A small image classifier, trained from scratch: depths [4, 7, 7].
Rows from block 10 of a small image classifier, named by matrix and row number. Rows with one number belong to one channel. Each number is 500 + 50 x the weight over its row's rms, rounded and kept within 0 to 999. All counts start at 0. Numbers have three digits each. After the name is the row's rms in percent of the matrix's.
After each channel's rows are labels from the 100 images, of 14976, where the channel reaches its highest value: "top examples" is what is common among them. Only what is clearly more common there than usual is listed. The data: procedural textures in two colours, tilted and lit.
# convs1: grouped (8 groups) 3x3 conv (model.blocks.10.convs.1.weight, 128x16x3x3), inputs within the group 0-15, a 3x3 kernel for each
# convs2: expand pointwise conv (model.blocks.10.convs.2.weight, 128x128x1x1, transposed), outputs 0-127

convs1.8 102:506545465541439576464486492542597565570421497426614482512520444477519502480493499472458434425485427578501563454472433487390527570531510480501489498483473530518526448490564538513440441480526532690545515446511316632430460505534550517515436510518500489470476467464552474549511490567536514513533493569504432505482490437487431535423440496443425476564436515475564468470528502433489418426570518512476496436536486534481527505467555536459515
convs2.8 078:402551467422445457570470462453518526500621549529470507400574531512531463457464515495521523530432534552420529545462534569549524520576461537464528530464518476522297460462468529405454520608513456557496461565502460514435473523472520499498527544473517572478461482479503371498549555531536541553512460531483466479554463442422457426479488514521518490467466491384426536529481447492410435544543
top examples: dotted

convs1.118 081:470494450477487420518446532432491510455443508519562512496502520498512514515557572472445473464509443496399477401465417449499441389490467404593486571444510581513565564452468457422523502550456455512454443517496488487449484386476427461468513426509451570441465485461494464476575451655526549531494466432548467466504506523468460437483459487480479439459493516416457371529611467422462436431499487474490462464474454498541492450525488507356544
convs2.118 093:498566456559395475503521502499482448478518538491460498525523417576548519485434397494487638557514498430500509557447476501464602555472438455479564494543440408502483510532390442479454501541420482548534527412467511495536470474423522520523466671566490485550472495487535503470497542519483454545579505516396533445499446416438561479478528528467569425485523492508581493490432489558385512442536
top examples: seen at a slant; furry

convs1.110 108:458499472508476451466459505584432565531330738636673477451554472481540429478444502510506492452521523510458509478496503477540534513493461514531526511530461435509460539490499458496475477491478482489484506528476439496479463510479498484523494478515531474508492526481497508473485496505529506500521479492527461577477291616627661481515456499519507517462492482512505520442439513540556523463523514518550477442478516456515479542522475499485488
convs2.110 094:497629358575534518508502517530545492586533487584516545404468576464541470424581536469498509492451478473438487545638472478477506479533476555442532512651473494455522583453532480500556406489459527507420593512521428616519447471443502463528538469443479491470507480443401471524468530480532502529479553540511548504497493586485469523481547515535521444478523470471466488426591585589531511512472
top examples: seen at a slant; wood; scaly

convs1.7 084:509479385419436407450451497455445477437448455478468479501526511504481500532496512571470541520517453466521451532560534545512565508495522524444517534517408500492452466454374448433470413452444455488546463411489542472450470454381423454459415436406536511605527470580504471533501424446451473492525458517498494556527484545491495563573466459567545486503481524607454487493536487565554547456419418440429425445456434408459434450458408483497487
convs2.7 106:499476525499491506456523569527458492561443556583500573573523485433390573595566521497546546514520398515534528479462472469473580441448558525537496528426523564468556452508478423524456397486445456494556567501457479538439450424508578526475512463466454605563454562463383532497521477481473512460439504427593493504535552466533488472475360485469418576574516497525431413492494549517528469438528
top examples: rays

convs1.44 092:524538460599519529549482549563537504493536505517502464517553507516568518504509494551454498518499483496459512512452512535511480480514503464494485469538527513415454456431435504537419479443480402485514428479495524546588575652540613489625540556544474579521544510492602558542517486515502502539444476499461513520564534590544537562596554519578438542548454449587583595572475574617568572504540504448492510432482452491403476398503463447494442
convs2.44 110:526397486456489510481440558388555544547581407482444418528549501518607501440537593577532432422415429559454521489502465506457518550513506515510495535486500511406535495528445514412445533450508540497496519588484503476476436454514712477561562405516454468537543527528467541442491458482547455510431461427550505492456533506501549467502523471565538490476423533579508472447485432498521509464533
top examples: rays

convs1.79 105:421394479503378428589489478497515482501528538443521486486534565480483479465423532641535455547463466611595615452474509382460516471513592382474509468562528490503568495485506498492464473543467442540560448529497354407519474503484470499510455498534529543452527530562493558446396473521402492531438488556509448460561444422509473405520496490524480487471478437446484478504509527496499505503532519481417453425427440459464466484579519475525478
convs2.79 103:478478471452422429470549386528508465581453494580430488525551516554495370452570559599503517607489489462538534550497538457499451531465506463508518554521437501519492453466552486433563507521550435451469523510499468470446493444550464499402452496512445469562481485521508506482496424460546540477405476359508558462479411534590428572572424571512415466546461480504600531532565561468472540524526
top examples: rings

convs1.55 083:552504582590469525544517515474484448447500442480447446522472499477464495489501535474477517477563441490488429457578448519508583525594552494371468464506402491446425479483518407438474469502552516498467432459452464527506492482433483497461448434419457432515488534551569522625593486581599500462472641474410493484466448425414459511499465561458507453470462451524465488449491449540500491536586555539551527461559540444445462445435421505417429
convs2.55 114:506482471571496493529510480572477522350529492468492448493566530487392429493362529459373487491440458461554554462507529493446494454476446528500534519435495498430424518558570493497509550460612560477564443540433440464561511485458553513518504508479542626453434556477480529568466474469537475480413530444496569371505420425466508516504535546466479522444474543472522480409498528476465587432492
top examples: cloudy

convs1.71 107:480445548535508474525492540414594542555434459604464571553461464457546570400491432415542564529453568544527532482466463451516430476512510541462500516506505509471518433568539556426431593471516519521522534518471520433441525434506468548451455491547391687622582428430648407591460505458497532506523466507566500481489487498484527517506514506523491449559496482479590532527455432504455532470494502484511546460511481489524492515486418493463564
convs2.71 100:501543546529423495535527466605455541467578456559497511458417464556536497546397461565550511440583513493530460577501488545490515394470486453471469517496582470420589538531489486500460515515468511531404452468525439508498518474441490450525388444473646514344543483507513542515503421509445519394567489465522540501500480479577547464434472541470548522499467474467627488452583467541491548527520
top examples: grid

convs1.97 091:452519507466451525529575405498428455510471412492514477468437513502506520440509526485445435536473446576519517543461452480630450453454523474629516497496473467541478518449448555433471545575535462482435538442423529522525440365425511547473566508538555494479517542435476499528426502369575470416569511514537482523482464439468492512490453425541454408504560506507514654512509458443499468588569540459468520510481427533596494567507448438453475
convs2.97 082:496469448486504526528433525553511475485553546449427539532447547470454525552508476468427411513468502483555485423507520583457448515514482471489509519534487525606443458642564577412551503478588571462477506486435508569519616472541455486455498563569489560527422536601607571469509480471567469542478490405554534471536527624449433436486490512474554498446421497479559526507496443524408537525557
top examples: looped

convs1.68 104:539446511503565562423493519468485507439474599512626548535541467484467416518468499504515512499439505579475423509468531490607489507502449518560472556515470466574453496474520413417639471560506480441427509609483493567480522524460565546440482431467460451532447531673504616559493486394481567433515501485487496507447477541480478476461507491490507510462478518447459434485545449475514468503461466459523506499469470389424479422559476504445375
convs2.68 098:455531574533502408527416527541428460458566521499432605518418431553590476492478492489539515534503400504462528531528474456416495352433471409478484496512531513468535479507477500458472537576620497513436560533461404492496511496506492537585422530438649512501463531479483484421490415578491523505467505543538504413526518487523541509437566472480489544520443409481535568537577434500493439481526
top examples: rays

convs1.73 105:426497489488571447451443560453463462437487501463520551511544545462467522494452439472490530652359558638545546424490389409509423467443465428515455399608521406557455465405495495477483472486485544507540548468508472459532452480473483509431459468454559513480461515491469589573476506486488563477447465512633549517575478526523536510538479514531485480514516490475476461505502452532549503583566604549499495479390504522497485456525412536480490
convs2.73 102:478504492556328561436418508547488499579508462442478467518434487554506510533482504569566536478461489514471519477527571478496509498622532485540550519489460428448539547503432526571459530507430449454541449498548444524634445509521545518488585463495541501452541567476479550541381466502471482512409462411457518363505539424482492519553463550504489433525444506453587576493498592464433538503550
top examples: rings

convs1.12 085:507591523564483568520603510537546595474463436531500524486502436539421525496460456499422508458434467557461475474446437449450454496489444452432519450423449507440491555513534485512494510536523494596559535382484557489596543505557516534513512531549502524515456471540486519488562492572582495546483458535441484409462494502418454403481403424484527395455463486484556466622358583556466563516508568574509552524491562518451553474564456512500558
convs2.12 095:412578579450454486571484470415572585540480527505519538542448431457506411494548534504546445545492466460565519394482466382508470576485466527514510514398404445510460542453530550415473521477513441527410442489449563470497567482583445455468410416533505463532437396513458489428504486432569483512463559500467445497555530433484463517446525490553471472474526571469513472468501407499450598478530
top examples: seen at a slant

convs1.92 093:500460540509485528508522480466474422500491414479406462461430476518483451387448511498472479514531495460484432462618545535538585451567516554469557488511425437485511541567475551557613528583536529455503505524482480541470532434477445515426535494480463438489468498471500450474490500472477520436460440489449378426394489465440436443415405432383470445452387414467524522505504500472437475495490487544493541542528488499455499468342412531428494
convs2.92 122:499432545457502490476439345516558476541655529539498501460480487537551537458472476438553512504456483462499447458453439522471485515553474517512458482477495510547559545386583572537426517542502577435529613562565396403531411462525456479459537549497547464551547478538514533526513518495513535603536509496527501580437451521468407523453527544544528433608552460508501505527488563449568552444552
top examples: speckled; mosaic; camouflage

convs1.43 107:515448472493526429483575537489449538538519427453494523454309492460534484526570520502525546543489507466487457571590521549451517450419503468513533554541503481459548547611528504461523493400538540560494492512486480495479360420438540523520599554517491361518445609468514620504527514461499499490526468487490405485415539486536631499497433403523484514537540550437469416528473522539519579515463519469481483476482489575539533512475446512449479
convs2.43 098:502474649598475500507452536536575526496553524530517487421503419483490531393510493529445507545473544571512449517477526445594559398495501503480538494458518440417442529508554507558470502532457509465460463382336457415591499518485462525449440490523526483426579511534504492463526504546517496556548479493530479523398556524487495487463429512443416451544413493496555585510461530436462459457593
top examples: coarse scale; triangles; checkered

convs1.48 093:423451486492500491468546587498450492501512523477431443472488456576582520452415476457485468456496460491475424561554507440469502510446580462438413510483463466512516474514454529571453491417472487508528482398558497597626505388488454495499501516482581527529529526508474533489489467465500591501426430507586505361448502450447449502469419478483363574585616568432493497486492518446501494510510506469484526547571522433410407498562487478461426
convs2.48 085:583570540509443470527457378522489499493402490467388517463553560532564573562521488500484504389476558436491545487554499473471500441408464493513449532434496483451446480617465444506519447423603531354541400471542589446518526520486496465483485534553526522590565451471473422501488411521480534551503463484502546512520465427550533458515552565460411525456454493545463529460508506540522506574561
top examples: bubbly

convs1.115 113:498552390574499491491444541482372406549601481488490610482472548441509469497541478480516486538497536486457509558646374548367429577592534552447478418488436444482467525500429486521557524483451500521494503516521432499544504528523523527497506469519499494474529466518490521512550512411464454483506502539516557386493469554508470521533592586452482494498488465452655565545385408462556519507480439483500523453482566517487528484461494448507534
convs2.115 084:450499525454545470478522576438436439560410632490434419452486463476549468562542507493520365420462465520524590485492561506600454481459602512480468541576515494509519453424556525567525542494452513471504405494506457530381582565476544491524519487411521519416404519528486366506520540516490519445487476511509476527492568489569416461539491454482500483524525533459568425507489485499441537574546
top examples: bubbly

convs1.56 112:467502535527483569451551522529504495500486489519526520569535490502480553513454447467569566530436494484489450492419548459328618482687706539499426495515570450517475575508479479538545544490468513487474480503493481576522413506520507484468567493523484476443487553418460442417501473445524570469503418434474490479487514552489435472538453451514517512520568547501476576476463496423500556541505494436421522579575511576532511472488549524464438
convs2.56 105:498485475507591498527457592534460539462498458379440462510487509485358460388568449519484433442476506480421489498423530528536421539466497611511347573552488522443461511478523513533462390448531502494463445528433558494350497520521483481536528520569524542564464483513509518482551469523426483479450484529496544494450476478676503473494499453490498489430460472467488531472529478532450542519562
top examples: bubbly

convs1.57 095:513396488566484560593542362507511486532494535461487523457413480409504457427449499532490466529538509474455604553594565570474398572483461469441454484484420524447384516458490453475432439492464524548556514437535583513334543512505506517511511501539456532514485485507574549535515596544501597559505581608510451461453495504522474536534546535522447505552399476496428499511529454511444502495488457500437583521478578513471474442473479492446481
convs2.57 096:516464430494483490442419410483594488437518449492492452506453376393534459496531541528424540429508526565415566618467481443427368505507537482511499596404494564558574551393528408471508520502499526576479403475491533532499562534509484470474442499424445588529501549474444489476492526469487534468457487447576508543488478508558491531425539514456482452467491542497540506566556497493493404488437
top examples: bubbly

convs1.2 107:450533483478443514455404583477489483515440509532439566484452455596507435456620429531516563495493505480468473456443425668529452415630396462564540462482565512450490489479529495516487510463531477425518537436526522451524542524505459519472469443517502462472527527460574583451511499528486468479482474531541451450577528430445625442431430438542553478599599400431470509467481521524492436476515521496519484475459493563567516470577538527498554
convs2.2 103:485565524481491551417538457431483515469599460389575431565462442564533569450413392567531506439575504457484582576496531453402496524559442491505471468501545567498547467472513449531539528493531489518450511525406602564535536456537457489492524480572480443445512570521565487446527451552523569484600556372580515506496464513463432511496482495512450535513567582453476511528493531459576523533419
top examples: coarse scale; veined

convs1.11 110:478520534497481503538484530490389503540511417477481509445515539386438667431518589494519480526501494547488458483534489414445698424515527507512408528472463528495513552532474590532460523500456432468491516518460455426509541536509560545418503524479493469535467493497486508544502428539499489524472553524411561504456428597468503509475434570383391621431627555419463519470498479480475514522492500570519450526482499508534507537501483514538510
convs2.11 107:532461595452479572498500529399531496467522457550511488529518545554549518532388456429477561461544538502450509561449528529543499451409429527491457425583435545499539491486534410563552571527541435477498626512478536527540454570470562501545567479447482437483537517519642502425502423485534540519536504446498530479457476596459540565454551482483535507502506483564549524670477579454486546528459
top examples: veined

convs1.94 107:550520487547464426489501458609508386517546398513449433492564481502459557475511529543555429466542458481527502453461489482431462441497498564664645526521624610546456453433447454520454445459445520575601489464496521550510505461513464497526524538502513469458462554528510475486411462473439485536435460474459443501438542547439455554534451458479584474459470487534462505478474483524475463454370451487505590593534451473562530529463469537487477
convs2.94 094:497499549527453486417524618557541471608546440617474556473460469516547475475510483591520517518482479486571473501508589449390526507479454405548516530498601470552600423543449531476455511492597529461517533522550514467416533416554455465541402494461501480547435485503504414470514466497476520456541449401477493524563554501514456480492567540488369461574440464448516517510441547577471569494479
top examples: rings

convs1.19 096:533464519507513436469498461518467510460585433473565514485484493438546480435486505494493392479509549476458489484442514461523367461461502528467487423475495551464433463404517490540500483535494486509512505586451448449523515470501480453473500479405450463462552473516491545428444466522538493574466626455431497458457550478459464447561604565632358626685503535607472477489469492535487457476501491490486504513510540479519492460554408449431467
convs2.19 103:470467513498536508469461580581409478543527519439516513494546474455509532509628502505482558408516410458437545551448579539470504495453560455435498614558512427514504537478477597407464585460504441449558552514538447490476525492465505524491540485399442501505437529508447411445471472549561622499512518449509456523469517511468548493391461542451509517585508579534485496444521474513493435373395
top examples: speckled

convs1.87 110:509535580430483518425444487451508416515464433566542507504475466530502453547557478531432433549448419584608524525564535461497561481472508516474423560537488547639503484489551470479546451514480563435428520459424512557494486463432498508440494462470462451462533497473550436482553578437497553527548510472518515407630532445546559486495500406632537445562554443562560496486537508511510509449510503447491513607527531504587572436503569412436501
convs2.87 121:492471471564356568533506674473502527445484466504493529604450483403552541507466498471468526505423528543588445508485593563460576497484428450515552411492559497515482470464468469518503468464478467458448460547462468481430490501472512421545533603519492480565458502520461439516487513403484448494489471437495540444433315479537537479514507487473495526475460498564446522471449432464541514494393
top examples: cloudy

convs1.91 102:495559447502551483501495409490446585420458638551602565463481441462514455447427521434455443474474423461443544522502532512499474542503481425416489471503552415521641558540478519488421541475385519452494475481481442505544494482496464532559494517547513499533464486503519505526492470616440432502497556495458486469469478533499499499476471521438448593536553587521468523457454528530578559539465553434456491502508540515634473607655538501470463
convs2.91 105:512454535534460505516580572340475403428482490509495474657516536540531550510447392464432527508569419521595442504575568539485500483509557468500555440491550520508575550521476435559490436463475495470486456503507435546496459386469573483493562510521516491506495558526477476501528523445544489488484506472508516545422434503550448428581419518442441517498400486541450485434437456435461518519398
top examples: woven

convs1.123 111:531452467502533518495475550541433447417564526419517470445485500457534463447501505575580495591426466548479466488461484547461553462575542501510479476539529476503531450438506456519546489519496539552550578370449539591469576535466484488544568498467536587600634396445599513455438495489524524568435513523462474523573508557501533502526498446446480445465465473481498519493549395468455530506533523618431443565494494550546578625444472564540435
convs2.123 113:545404548520481499452453529470493510329475525548526447524357550484444478609521527467499437501515476464445543511496505496518423352428443513482499547521464454486484519492504612553447519475521474449515534492483485499417547567584606594564479448524459498581430416551451496496461608502535507469441513563456517465494505413474486497471498449539482538531552509526516510614556489481515565498521
top examples: seen at a slant; cracked

convs1.35 103:581522444446388561448500583557519400483464602473513616613511409458404519437536526403501501550513485541521487500494490467552488521467478575538503555509495516510498449468514487527483510509506462503496435480573523490524528500440497437460534520442604534436395416587454496560530502481548434524494518458569553490429432528469553549461492492513444392613510454463523564525458451539486455487529437484536590438403532438490566541560426537469493
convs2.35 085:482478542517517460575505470497460471612437557516519432456545496513503484429488476453500544453461523500570461455552537479570525532411553526489552534468446482476596467528366458562502468594477467450448485501368469496561483392546565533535404549550493480506574527502468456554592524575494495564444569456462584471587560534512494536530412446463519451512514512475594506490458600476488452531409
top examples: seen at a slant

convs1.25 094:468483453495431542485543533474469456500517563484494491464495490518537559463510448470471467608601594491487432509509512479483513552503579530456475457419536549560479422444451466470411434444451481477439626516548465490451510455498467428500493504487432419471373476441473397451439414503405568444460416381527478533543477468489549478479512493499488518418375470443421440481537409432431480518514501540493581587496523546545549542479551478478460
convs2.25 100:551452511458461494519525480447578453470525558504456489474466514423493385458497460591602561563481514498511544451509400506477558516489601506486508511415502483525551483389542465495522397593472409586578403539477511607495500476518540574395523521508566473485506398604521532558473539540547532489496556493468489458528474442461489624546562451533572501525532457539525496487539458433469466492546
top examples: veined

convs1.81 094:493542521527511505496486507502473447482435439570545510509472502450501509478530470459512427424563444506485459578455608525434504586486573439508417502475448478472505492579537424452566474513580403496485441487415453487511416490471563443486502541493492499464525467554491527511636408526570482580603482514472464465422505471499479477495418409447485437502506478531438523587432559497540465475569436563437486519547452566571612578477638457489553
convs2.81 092:523423529552558503478473406505549470478536557465536452611429571431508517479530430492452502536482457577451536478520480594438451415567524540487536494489581504406418565522514494466484435484448477490514570512506499473563520486469513532529520455459545425506570562546410461561537577407567545476483538431509490573447485514483514503569319609441558579500506553496503514471549490417531530514499
top examples: woven

convs1.14 080:495472541432574490468430410451499522527597434419431498466556511510525495421457509487536552558464584518547571486467526494458479524524569522501582559421604630550623483442490443462397431483455448496518458576494420415449510425467430440458435440502541547440499466442495543468457508456485575472471440505499488524481507538528454492478519512539465516445536493412444519477429579457412484415415511461440451452421490532457468484509518553542534
convs2.14 098:477439402484523518595573507508533510602587450464440475529493484507487534578544428544496487475562481547544554450482482458464498505523523436459505356451422432464407500491438490457437472385525481465477481504518449471520626465520452524458521504486551583601466459548495471520466457487450463473463567440388519484506514421488502519426444410557441527459455493537569416530518507556498471392461
top examples: rays

convs1.16 090:426424488402575500502514469467465523493474435481462496496481521533433450507476488449532489500583457464548444454452479442485424433520485462488506469512512458457520491546568531559513435419564514537491451470399423506413435497495526537497502503482544652534586609498441426508555652529653573526435436532471509494424497526504507446495487522406513510476555627441505505502604520523527547536470486502462510575495469462531442525433460546467464
convs2.16 094:517467533553474554638512392456496455521558466550527517537452589493484554385490431498515575437441512615489490491440640437455511431488492464536512493508451498542473521530508463446458543574433438525533414456473479448508452489494485440478616467599488509517549498501425431507532498543569541493455505467503476482435436418607516499533529494533496556466490516415550478442517424476475384499464
top examples: coarse scale; rings

convs1.6 103:517546497450560530476520440479403458500475472471488479476514567505465479497424456489506497482489467477514577525604585510454488510400449441493443487475479480536530521450516556547549526595618462424465461461506477468401502421515550517552523603622544564563514478432514420422489452479562503462492423484514549518424444598535483436586657528513433497502414442452520452458496488474485448543460530512545546465581578493466461554532561468518575
convs2.6 103:587450537449496527507501492485417469432562464571475530525495498514527510544420472539509490473476483481391477515517494521486406460539375529466540388543484528598530500444486456555505457534467495428468514581525593545478420493471566466544533418454453387511529526545638492533504478467534516461510460483393590528433504445463507546484541532415585459462505428548446542506480488395610533489482
top examples: wood; bubbly

convs1.106 080:533486523468538438454487420579522476571412570432568600404515467435480436476453476472437469425425434478463488492447483441570402493454540552452533477573558478486551500473438509436509447493457477448436497422431446440499461386480460483440485373535514434446478529502486467490450506447427416463460524475554537472511460574471581554467429408491479491448453481420532542495507454560543483570531567465629543493524501492507501511592479511474523
convs2.106 084:618654481606494529520451479505556434599510537558446464486551607616544452483522494475483462516478468524536468549444494425527483474488456483519591524555445339436530478558489472495468534546506496450487498452579464620522540481569567533529522564469541501464497454461443397500445461498491491585582574547565508559495460455547489458507438539530481490487552515459548453505535487482495561502475
top examples: coarse scale; bubbly; scaly

convs1.47 118:450543433575570429480371557429548516612542433502430558386485505584510406463400585555493515493472523480516466562456549426508538479554455464522534554497547533556518594487503466444510515561475521554454560497474543436508441486496529561442448475585386557465606566420468428560464481480541514491470459499440504439535542479472442579543454423480487549559498489487516483476497516546514481452446487563526475448438504528503487414467595553528470
convs2.47 098:528482455584611451563489548534526461584477548564594555534538482461455577405534524466456592529509513591538459517542541506486492552541458524498602505521370469417514489548454496453483454525489419539444428455494439491459466485467430540501368520551496505440542474541471516577548536439505474523500508506445544437606597494455518519413535487440450438500514531526443534535588518456401491518492
top examples: seen at a slant; checkered

convs1.37 081:530523526536484510524540549407473504462444401472448437463437492455471442401436454389491431523545487518484497487524375496548527490518516483532484524463502553468461450502491507527475454541452480519517503455555496520523459419490443496452451368422509405449395414384452336426554518508481539467479476566482424466449467417454401450476520512624538488515509524467451427553542532484490495507411532501444446463468473486520511458548484458558551
convs2.37 102:514495454447578464563485521500502535544435487564448537501558498564452495516482478526520527505638446514536487460525384467467415409484528455636536505453447460599501525427532456448421469462614589508521419504524483453534548491466555496575645489474506502551446524476533518416504440455523556471485530572501487544393441532495512478572510584496473470493491447545459531528579525473508467476598
top examples: wood

convs1.17 102:455525552420483461470509452560518494465513455531520512561455503508530439548505496514498450484536385528515417472550495423498473502438493446487502503483484513453585497555465553500400472587537517499511487468473543471472485576489517505417463534568506494430638471418512593602531466406599593414544543537465465516492512469443462498473601562559585603607667492494558458534553423456442465469524514483460504509522514541521532532510442516564466
convs2.17 096:588473524464511723474485529492425530565443509427510456476447483492625456541520451508350524507544580601526511508478445456493382457610480507529486414491525601437497483451490427469490493539510472450531475509535521521507547501499485450550503487417503521489557478497499507566453474541554513532559485463545548465475463502577536530529476421503504505456559562447558428486481570527532447470467
top examples: speckled

convs1.61 093:496535566522450541517517530461458477450530457454410426488482419482537469470479405420523503444563475465552482422566491415509528541565580459421471461576480504438438485489476480586431502506454607487470510546511444485547410462539478448473438497512580531551510385541602582536526462557624459589607497524490438459487547444452513511492496404472516494517504525434480551528448534466534592432517447523594471479541444431456456499553494505481423
convs2.61 096:502541395434532481477452470508463415518494506455454399558518487519467461412527541506450508410476494501492581585403516496432465459410461543484562536432528530457440478491516496537461488547527550500468504496469624530509564509505478473366466523562533599478488525482480572456527442425541456573480588370526526509422396464521467494429403603454519495499501564497522512522596509496534516506536
top examples: speckled

convs1.60 103:530513425487495485505469505462483512524525511533460513563628569511529479474346424418404414473548489513506511488433487523581469493582483544632657540494461456372379589575610539524513466316420503508500501431492470484464465455510444473512517521552554462521476496462482529487518490542495486472513522476480529457453452477458485477531498542494454494509498514535495471466436472469495469515509423526505441564548523477593503526499472451427473
convs2.60 081:458510562530433470539486528494464538484558486401522513516497589567446418495495589426498455461484534402516447488414499442516475415470443486485493467566570449517438440568454594548550454432543523446533454432471589458546470484500469538487484539463537478504426461504435428469475342624529534528566476481505544450445535465477493535531590480547459515537409436528439443555518486486445547461575
top examples: triangles; coarse scale

convs1.4 104:503493496552517459414527501461508452456531510526464484508512485560455451557537475555485528491502504436467415505494467603448430458580505486477508497526488426430472454654592451484637432538538416404490409542475538466490498654563416487606443558528509488438563455474579483466519499465521495489541491507463451466484483454522570548462573468531465463509547552528439597461497457504486427482583597426511569451590502469554510493504537489528480
convs2.4 101:516451541494515484575547512528477444505498473551554495463569517471528497413416535486593484507526509441505467553401466457538467505480485527467465476570378582558573506519535408559569496466439402432466549437523498496582439487455593489511549433396489394455494502510631499503470478463470539531508502536468512457482480546445532493441511514412559393514528470582442504543495542365508475539431
top examples: bubbly; wood

convs1.72 102:492509459513481438484558493496507501518491472554446504559491524554477466482492512348593486425646506577559423484476513469401592489563530450388538430429664518599525496528416519519449520484395531489547494479573433437579502430514435466597530536542536540518518578501519457495513484512487429554472517563479524435535523471484480411517494477468516506517484439433416532420536504485504548536519484521431499478442453433425445489497485474465491
convs2.72 088:481410489465684474410439517528479536572541544493488510479535459597553447407449537500522561524494419587529549547507511474444491407542457561468562486472462560498571536502508399455548518527562499502466474482586522482492479403529464481410451476529472547489427405423564449496454526449421466575534467487495478491553492482592453479509491565484423582525485446489508514468536468478475580535579
top examples: bubbly

convs1.80 105:459487507543488448556554509511456491473497498462458551549523458564510499507545504478459546540482455544510462479566500461467543543473483528521475414473471421503525492476526574549406532613458575508468472487607528497542586591540513389627428390543488524574479430573480453522524560450421456499518463448503476571515525461504522453496467596476491467472477473526592493481448588502398550603578509489392632470444526467455547575524458482567472
convs2.80 092:488425488434516561522492429468560500592585492514519459549467526462498495541436507504532506498534527579505533488558461493488442480484570441473621560477515540477392517500424470542552400478505641482528510563489550536549526428382487531546466468499495540479533528579439491546477464482471465498462524560537552571447532573535407582581465469535500436474459524423465588455615464417422492559484
top examples: seen at a slant; triangles

convs1.124 087:478504477450469463429490446446403442489466403497365433450555549488479464479499567419441502509504467546526443518448427482401425475461479605597524584418577493507559495569524488479402509418552429489486492494448496549500518447430440616565522437427426443509502425461471541479513452480486532510515488509430441481465433502397517437558521522511478451510426452483440483447475453485470426455477479470470514482533450377477483480464478556528444
convs2.124 105:535514506491467496496558463472472488492511459503459544541513556456475588480530558574460564552454550520544420539555422568468562531423486473502528448513486475522573502500508463497391476547502478587556511370370518460437542408514523572435515539561532549576495473398573487479526480531482522537521572481499562506443512512411669445492600550467511519500464503585461485535488395532535469453539
top examples: speckled

convs1.98 110:520442561520518425430540503596671413399461682675464493522453535505492437467494529493470517534516504516491472492510489489424488528525489469505491508450517485561483538484497510504542523499486544472524547511462492547423480525517529490460485495480490490549473487454485462488520452482512564496496516479603620426413445707623467429477495489533528444547487473561535454420531569500496475465498538549486436463507495511511471483510471474492499
convs2.98 095:597635527549518502563441562560462581487406455555581529419500574505519444534529506448525552518496437486500517488580512476434492499514525566499525487633428482527480576456434517416549498515456449538460526484487488679466410531493470478488564451504529579577528497426498528570460504568500470516544515455511554491542395563510424519465515465546475483544516467542450511457522536577543524543556
top examples: wood; scaly

convs1.89 109:463392418519520495522592536524504593526466529460467485566583521521489488461476474592547583537467508389408413481490535460462539501521559451570585474476484488410464525431483513557577537556504505478550479482444475433464505561514455448451492461469508567508436487518469464455502519521530527508516530513609589542519546539446416464523630527527468532442440459516475491499458462527526553545508541471497527454471535456348424525510478604637575
convs2.89 116:474510436560397575529544542427478502414438442400477496582532486455598552488449476501486544497491467615573411470542544588477508492522488517538508453590528416528458474434499440562491417480506411445478564491453460497497517413433476438548538540542512404551451523480452451473453517488560500520496486490564589569494397539447556499481425507508464466495437523564458538501526419401467493517443
top examples: cloudy

convs1.95 094:474496491480438484497562504425393585425474471414428515496532475476535487449483504499460458434502462440529518436592509553521479523501565514482501473569543479417445491534492506502419551579515530500408523467541462495422533447529532432486459418465556462527488532497482406519451589584429453482511460572476484494497444415484444474441395501468386447417441449424541436522454466529446569484483543453393517460500525550368585539479577515539548
convs2.95 094:523413546458527492528417423471534405481503535422432442562456546518576515509524527488452552520519442429539567473502474459525436465503412489502491544554602549553486473530562569572466456431531471496493431464512379485474422403514418530432543457528516489482483500562491560467551627486520534562477534527504553526544527544455435486509496471482461450390531451433536499464495443418516578383427
top examples: speckled; woven